From a checkpoint of a small CTC audio transcriber: soap at rate 0.0044.
Rows from block 9 of a small CTC audio transcriber, named by matrix and row number. Each number is 500 + 25 x the weight over its row's rms, rounded and kept within 0 to 999. All counts start at 0. Numbers have three digits each.
After each channel's rows are labels from the 100 clips, of 14848, where the channel reaches its highest value: "top examples" is what is common among them. Only what is clearly more common there than usual is listed. The data: telephone keypad tones over noise or synthetic speech.
# c30: last pointwise conv (model.blocks.9.c3.0.weight, 128x128x1), inputs 0-127

c30.83:498499450521491530526492502535525515533469468515530536513490465573476503529435525479419512513492472504524504485495512490453508487474496463476513502498522493525484475486498517509489516513493517483474490517517492518494505531470473507491514512530498511439506497504490496539504504501483552499521496511522549478513504453525522480497479483478472547504478516476507475493544502455503446500467
top examples: key "8"; first key: 8; last key: 8; clipping

c30.62:537480437526520482522489522514508548535506481494526469488514487515465504493476533493530480522474512489486477504498525487566486478483530484509494525499503498471486504488540514534475512420496471499467472485485487522463492514518534474507518518509498513537509471502496493489491479473469471461550509525486527520468572488538512535472467511484479504501508540538503523496481523526501539516509
top examples: key "D"; mains hum; first key: D; last key: D

c30.41:523517491501510495476525539484494501497517481518503484473498513522508499458439474464444503500485498486524551511555495502496523479461523471484501512508516544482482430508496474493532500486500517497533452489509499496478487569498483501498492474500536482553525513481494516516497480452481512514503523510481524505482503503475495547449553488524455485504531486472522511499505506446548475501490
top examples: key "7"; reverberation; first key: 7; last key: 7

c30.124:500427504503514509523473480493504467510512498536500471496485472514506504559560483507551470524490498484503501505468525507492548496497448490478508527510475498533564536469487484513491519498496465471517481522511446485513465506519502515515526485506493489499506473502511560528492484500508506518510456527501557493512490504468512516489486494502451437490499534477460520516483484513502532449488
top examples: key "8"

c30.28:517481473510516518491487494588527465483495554471539525487496487468475469507507529481498529534478489503485486497494457487500533486492506500523550525449505514485517528548477540536536499497525470491504476519549516505497497503534482494551566530546512493485510518477535518509490463491508485496489486452479487475502538498497519463515483524497512506487463508488524485497485548477515489505491
top examples: key "2"; mains hum; last key: 2

c30.33:523489461518543523447475547491511547543524521482516485475532537517509482461571484507565482490509491488490529528520450544530518509503480498488507530489508533537514520500455528539540501525521533504487512509488512492520515484495524493500494490502480509499516490509488512499489488510467482525525496469451470490557533528485540541504513552511515533503511483501535511481467495502502490509502
top examples: key "3"

c30.122:510498511505518488524480509582483558493421506533486458485483507466487512487523471478484461495547504515503450471487505519526479525491512485531488502508511540461449506503485489528510473478565500490497459466515533498497529545493487515495502508514488520533467510496529508507498479525498505482477498491489561478502491466483510437484493492505503484509507553488479517491516491467520512508496
top examples: key "#"; white noise; first key: #

c30.17:521516529527540484471511484513475475535602490501496635544507500491467516481507513582515501465466498536487508521499499501515538504509497500524489477523481494508501496497486479481483487486524460516530507499488512478500508489514500510502511517462502480507524519538498518512465503505534482540485491516503505495516516496484510491529514527496489494506487515487495488530464514516500468508517
top examples: key "D"; key "#"; first key: D

c30.7:503464427477490525544553534469486505531529477553498506482511521594499491484462479510480525496469529497530504499507485482474483508500510510504486503481497511507459529484474477460494502487480507495541508487503509513497552509450499484475501544488487534520499485555521494516515510520534493487519549521509541502498484502494463488478481479498479500510491560469515492540525504481518488492491
top examples: key "#"; number of keys: 9

c30.51:484456482472552524494544513512482496479491516525501560532500536469499472479490508499522462536461504545539505521480453528496479482571488526513507463520497485521535509473477522483493526496494476509476521491491500522547509488510553528547460497500490500484491512541524500468519508514488515467513473494506489525520513514517527490538516542525465529515495485526451526492470498484481476532508
top examples: key "6"; key "B"; number of keys: 9; number of keys: 8

c30.11:495530523481536495445490499509496528501500546505487595478483518437441503548515530501466482517473487500447451504502526508503537518463516481465508519505507520516475496485475493499506529474496499521496484462504492520459523487455521482507492504472485485497500499558506474504501495527472525517527471489527486490545530490532495509483453537523507529483527535485519488502514491522488492502504
top examples: key "B"; number of keys: 9

c30.59:529507504498513532483480495525511458525526480544492445518550525474468486492526541540543577532503505484481475533535507492512490514480494539519509492541498497500467481493492476512512540554541464487525513505511532517476506513505485509550492509523522502543451493524530483501497517526504528477500531520515527498523505494541503538483492553479530508462506467483486522483501493507527485487514
top examples: key "B"; mains hum; number of keys: 9; first key: B

c30.92:490495475545603499484461497491507500471506472496501485469516527552451478476472489481505483518475501495509520520513542502506483468497516442549481496476503508498502457492484515506495468491574527495514518485538532507466535489511484515489502482513525540489462512498486482479519484494512519491517498475529510483502504453526508522493502476498491514474454502459500475426490508497486480493504
top examples: key "#"

c30.36:478477507491539497479485475488460487486502461511441514437538494502478449472492496460476453465473508485487501497496490517493491476464544504464497489498469516491514511506495546483511476471492503499489484489486505487494519491511492531549497506511497515509527499518460494536444506490529446521503526503498478526469470460484493474501514493521482446521517481464532427455499490475512471473479
top examples: reverberation

c30.127:520499418551516461533475567510472506585496447479521549503557466540482487498501515535511492476524512492498499496503480486531518490489489491487464488493510505505488483499490499498487511513490543512488508509482497534493483495498480553474499524508492476494510504540503494470508489504522506477518499507487509485521496490490486495488488492498514502482545515490501517583551527471472473546501
top examples: reverberation; rumble

c30.111:521507491507537526526498495485538529474563541461515494475498486511507518428528507520486492529475476483497560513494495487500515503503500527458521519502510445525449508508460520572589520514503525493507461453481496470457488524485474508501494482476541492475499503486470519536478508486477483485483495448502493499495476508497502515486477505532509515476506501507496505468498508521516509502487
top examples: key "8"; key "7"; number of keys: 9; mains hum

c30.69:493485480515487506519449521499487525482543524578523485563487506488539508475478508497484467487514551505522473532515472507533515511473508486496433489487498552473502565478499492514444490509497495533513515478513488521497473521503496487508478506495480499499483527473531471541535472460489471516515482477497557488492487461475504512494511477498500537519466483510485496503451464479497490473500
top examples: key "*"; mains hum; last key: *

c30.104:502505479452528498516474511509494488453491490516510491485487483517499505525502485470481469512458491519515498533491461501517488460531490499537486484511508510524527493474539492494526514457494508544481507543496531485478479491489505475528495464491537498462556473477473515506530494473488484500507501538486474486492523454578531506530524563510489485509517519471480520414516534464502514517522
top examples: key "6"; key "B"; number of keys: 9; number of keys: 8

c30.24:549499508496493515504494511468499486486450499515511508504506502473488534463491484495518521464514543475508457497524520478522506516460492514500495498536487518491466528487522533516479524511511447538526458497508511468544544541518498493542567475530481483492505490483490536490480516482464524459528492506514500490490561520503510457475480537484482498496565466494487453491505546492541492493507
top examples: key "*"; number of keys: 8; number of keys: 9

c30.71:503474499475473484503593500479515499513511453494484487519551531504492472525563468489486479459457493494483458497511497517483513484469502443470505517501531518493504497509483499482503494493529441481499519520467532497510477484516508548516515469509507522547496513485510480473533511508543499529493542502485490510457514537455492474522545477508487510499505508467504485509440503497533501484480
top examples: reverberation; number of keys: 1; last key: D

c30.22:491509475449540530534575504480506512519504475482515505474516532480511481521480479470508484477461509464454461499502501530501483540532525498550503508485504535493482547517492496513442477452523545467500497522497504509534490535498480483492507541488512470506486503512498498484512505497506531485512469473458570486499508484491479445481492455511500492489469529492467481490479485514499471513455
top examples: key "*"; reverberation

c30.9:492489497483514482530488504508457523508484451492478484473550475446409481484530475550489440431516481502512501489548458481472515495498487476483500488507519524522502504514489487490524475491477460522495507525521489510517491466506545523486493505496485514543495494503497466535467511498497511497510527508487502520512491490521515456507527450526486527493481486498484451503498480486464455464476
top examples: last key: 3

c30.63:519502497512482474475510496475484500477499436483488469464536528462486481506524490456485489489459494479514475508528495513489502467491489469527471501519528525463496473506482481490515507493520520561448511495499466450530477473491498510476525505455473463472521458495537504524561505501501491501481542520445493531471516499485530484486526467555506462515474522501503546493516469501479470506502
top examples: key "A"; number of keys: 9; number of keys: 8

c30.38:455545449475515507534517556504446490479480489569492490522508533517519531423399507499463504539497482494483500483494518498499510477501488473523529506474517514549528542509525516470530493507482521492526486526517454498498522493491486500506501500503472529484478530470470515530527510490499499499540476472493510498483477495483493488498529482484508504492496518476510506512511480459524476494512
top examples: key "4"; mains hum; last key: 4

c30.2:496539501498512519504517495524510491563502456480496590493510503468474495507539458560584504466461500512517533483516493507492518493508518502479509510501486546463514492464497474481501530474535453488478485533499511527513545492515506514519488463483524479503525506493493497504491520477521506538468502526513458503516479503502516538498501546486487479498513491476442477481529499496503525506533
top examples: key "1"; mains hum; number of keys: 6

c30.123:473491489526490484502449528462498499467539533511521494496525483473460498519500502481514512503492449449458482488481534486521506499494494535497538498453544504523475470472493498515509494532499460508506496473463479455495506502546485540514496524536515555530512480524504512493466502533487515499512518466523473488457490533525466475482490538499474501491564523510496480473462534453490528478499
top examples: key "9"; key "6"; number of keys: 9

c30.42:506529444511533475488474474510491501506498485523481507531541496515516507509510527491501511490494516490495500520466455493464517529447489534503471494521508473505496474521490527493499471497496492488498438500519459518497504452479511503467522544491472455463490497495475485491521465463495497510481481530459514577481437506493549517517523499532533471516502484490540519543533459513469496472517
top examples: key "4"; number of keys: 9; last key: 4

c30.16:512489545460504518504510488516506512490512504523498514516504480475498509477511546486514529472500490516471495494473501477498463506526485483559504533506479489514546526465506506488517483458520484500532520517503487470485468437466479497577529473522486505480506504446506476506518505511534467514508495491495529481500489503540488559531481558528522483522505522486527473477496494448510495573534
top examples: key "A"; last key: A; first key: A

c30.14:493552482539509493577483510501514500561530476498500459525544475528475474519490484529478519469531496522494519499507521521496496526531490469528496458501545521506494489488456503489536485499497522505511471505506482503511516458480491465515503498479465481466473514454506508488460520519518496511527506499513478563474460506499528495535510500535484502535552487496518479522539520494547472508540
top examples: key "4"; first key: 4; last key: 4

c30.65:509554535505492501498462496495511469512476479489517569511518448464520487502529508476531506479485544512511488501519499485561531536495488497497476458477503488496523506488467500472495519489535487534456503475517496502498514531474515495478505522458486494518488505518486520519479489517494504491486477486483504547524582502534506516525499549512494545541565510483502551462530525505493495526508
top examples: key "4"; number of keys: 8; number of keys: 9

c30.68:419452517484482464470521474455509517514496480498510500489508546490406459472521495489520475516458490477503470511508480510519509490446500506484499506523530482505515467519501524501519516500478509479486492517459486481468485543483504475490472514488502478522517521508475486498488491490527484462528513488500503512448514482485487443504519496503454431530504466501504466519468515496518519482477
top examples: reverberation; number of keys: 1

c30.50:494569463480489535532475502487534491454496519520512502545458537502538493469505530467428513543516498493513501525475547506506505514496501516482498489489480511450492558447534461544531499519481490495523537517504510489497452464531540517500482490543513501535500477495505509502492512481459491469510491512512529491504514490461489552512484487502515495501490505494475528519507491506473541479495
top examples: key "1"; last key: 1; first key: 1

c30.58:487467491478510575504490499507526538469520516535455604499493470498510544476475460542499533520489482513496521482459510507470541501519524520510515493502508510484472494441469515489535493473529479530474500497527519476497516512501499480470487537479504476548526483496492495512493522500497507521522499517529500486498475499483520507488509447483489460493505467492460464500480452509494476521511
top examples: key "D"

c30.116:503500518492465469505517514478468521501499439481497468520494506494485511514509506495505511496466471492484484529465483493503483502532509460491532517494529550499481496513532540460482470493502471511490438518487522523511470552472471488474483497490465506468479478482468508497506482497504496497462477506487551484521490526432525483474572456520513484492506462519506484492446502478566477476483
top examples: key "C"

c30.1:495475527545451498493468506503515479528454488563493483510498510560436513494489509505518467511486534474530515514516503496456475523475509470487513505519509564459494524499504505475520518505455503506471508503479513493517441467507514495510511478528469496525502508510491497570486501532498471490505465475509542532512517506469467488515491510478441477525520495447464508499491501500505515485466
top examples: key "8"

c30.119:536481535505485503588488487540549574494507549511515432465532498528563495478506480498514548536508484489484540501472467533496480529495524491514492476486481501498497503511472505503492470514499484512503488480499513502520494486480543522474507506510491503519483465553488489492500497477485515486496515505490542498509469511506510500480527536496500467540520514501549449533526522474505477506494
top examples: reverberation

c30.73:503510507478472455479471489419535529523509464494479502531520510519441487491502490482461497497522488493511462474505478494548480466499484522507485493440518523501490465474525500494544493496490484484504505483466472492477506534558507531478481502511487545502523521507467467478506525503515513464494493487514459505461462497487507473509499484475449420509512554489486484497479490503505486510484
top examples: speech

c30.121:430503512462507546504471518479515505489490458488559518463508540506486508453506510505483495481509491499529525494512491472530542528502540521488528465494506484522522555483486483554488532495489491488540493486474491482522481524491474515508474483474541429515535519490470508487488478493499513478522495465471524475490475483523512463499498463480526445509469526507490463469515510527494505525474
top examples: key "7"; first key: 7

c30.93:469520493447513503500552481472563483470458518540552479514508544503471538509465481508571475471494520508488538486493537545502512507480515516490515434512478477478475521486491509538462496490475504490480558490484474532501462503507473498475503497466492502503483489494504533516518472477515504499467523467526547468529481461521477503493521476493519493501473512490481476521485482505499480490508
top examples: key "7"; first key: 7; last key: 7

c30.18:495523474506477460503483515537492509476517525507493514481488526483522498526501490474552478482481485497478520518502494483499489525499455522490465546510509460539518458464470548553529499558551511444497510501517507456494511522500519532460508488481526526465556525520498454468497504496513495479498477440467542500466492517504514459473479482498507482500507495496509487447502485539502490501492
top examples: key "7"; number of keys: 8

c30.91:543503504470505471500515431507495475495515520475487495487511497447533509488516486544515493498491502503528550490512476520475486488446501494503482535503521492509501484505498551484457457547518514446551523494497465492465501514463494521491494496485501519468532511470512507462463514493465466511534496494501474503534516490503502531475481434536492532493510521487481462505462458467475459481503
top examples: key "6"; number of keys: 9

c30.82:489468496492519503502511485500537495514478447500504512433511495576472493507526498482457515587499512491495475494549503476506478465486489451513477492513506472455480478488510475495499461526474523510491515497513515490558470487503483470475517507510531490505551522519514482507501512492516480505464435504508482471503434505500492490533553498497469482501489497537515504489499510516510503517535
top examples: key "1"; number of keys: 9

c30.4:502526536466482502492461510518507497478502500505538509460502540487501491473492521480471475456487467477500518508496498495545501499467507531513520532469491526510505539497472523488502485509519480481498524498501464499505530512436485491461525505450498496479461514490469483469476453457481535491551491526513520483550493482477523552502486494489490449506515483480490466488546495490457458505431
top examples: key "B"; first key: B

c30.19:473496528524491521495504522508523499500486482540503466495538498513472519441445486472441450489548504499535506490508481498469485478489519501497496480461504543413464530502514477463576493507509499501503471481479513500484481521474534525477503515523487508500488505532495467511525518513521491482509497483503485500515464503496482513475517497509452454483493506498515508586504507513484483494476
top examples: reverberation

c30.87:490500513535483538453477476496509499489569508531480461507477504497539520496466480558497521555491487484466495532528486538477508512472528503553493546514511510475496483450480458485475536478506520510493479504559512515491510507480498505502527528491534474519462482516473531534472514521443489494525489482503518485506507487505500530484524480530500476465496492476488497524462440519506482517479
top examples: key "D"; first key: D

c30.57:491572490517501453520476528486561473528519513501446495460507520459465558512512456474512448494499506503499491515520507464488526530482476498485444521517489551469456464511463488532501496496519550456500469498470450520493488533506491525502513499474503469499482518491484512480509467520495501491505468480525479497488492510496490502513516462464474473512521521483528472471505484507492524493499
top examples: mains hum

c30.32:502499520478506510504518463481490456524476498460522510485495478476508491531474513578466508531486480468471501498499472488504466544528547513521482519520502545476512497488540478456482464582478494510473486497508473567511538500542497457520510496531471537502462484506543499485506535478478483474491521538512479478496526482521511506482500460498487501499534473492511511488538505497489493507489
top examples: key "7"; key "C"; last key: C

c30.96:505500483530530550461484493500471491531511498499533463543476535480471548503493505488489507491499495472516502515466480521518495495500521493472534449505487487495549567494535487503528518457507486456488462470484481500515516502502501487455492486497508426465518458483475516486487468436452491466528489515514526478537522516507482557509506493488506506475472509506473487505513526506462485516503
top examples: key "2"; number of keys: 9

c30.98:506505493527509513485605497508533518503488480491501515488484519462536485463462495502543436452454486483489527477497506528484463499488524491491517512474481509498512515501486521475521490479491563554518481480502541527514493477448485556545490482511505465538465509498485477503516516476520514518482488487487477503525510495451455476495532504474493471513510502482505508483483502478493475515495
top examples: reverberation; number of keys: 1; number of keys: 2; last key: 2

c30.47:513516473477491462491485511505469509512512499464497478484494445466512545464516504490506505523507508533529498491494491487538446476470494495519543503540525513543491491520470469501523500554512510473476472536451464476471514524460497509474506501499507529474579503512479475448479523458475494491533502491500510490494552495528497464503463520514495485477485546491483487504481485531517474546496
top examples: key "7"; mains hum; first key: 7; number of keys: 9

c30.112:447488490518525514479539472507498506562509550518480531475494543438492481526468516494512493437500490528460501521496508483520515500517480500491508489496505490478518491470463515482505503519501509503577510502508507519471592471536509452472484490486496457501483519483503499505521490458456486497505488485487516503512506500507487539480508456469484522496509505495507459471486483544473474478500
top examples: muffled (low-pass)

c30.55:545518449549513506509526490503509542506491484492516553442476524536498536514526539497509513491473449468483535539493513547502503518542538504523525538503506496512512516567464501507474474503560473462477504444504485485501493493464492479462508479463479488476489490509491479479485517497491502514519476505483550532485467517486466505487490470512500455516497495486504461487520496492492520488494
top examples: quiet level; key "D"; mains hum; number of keys: 9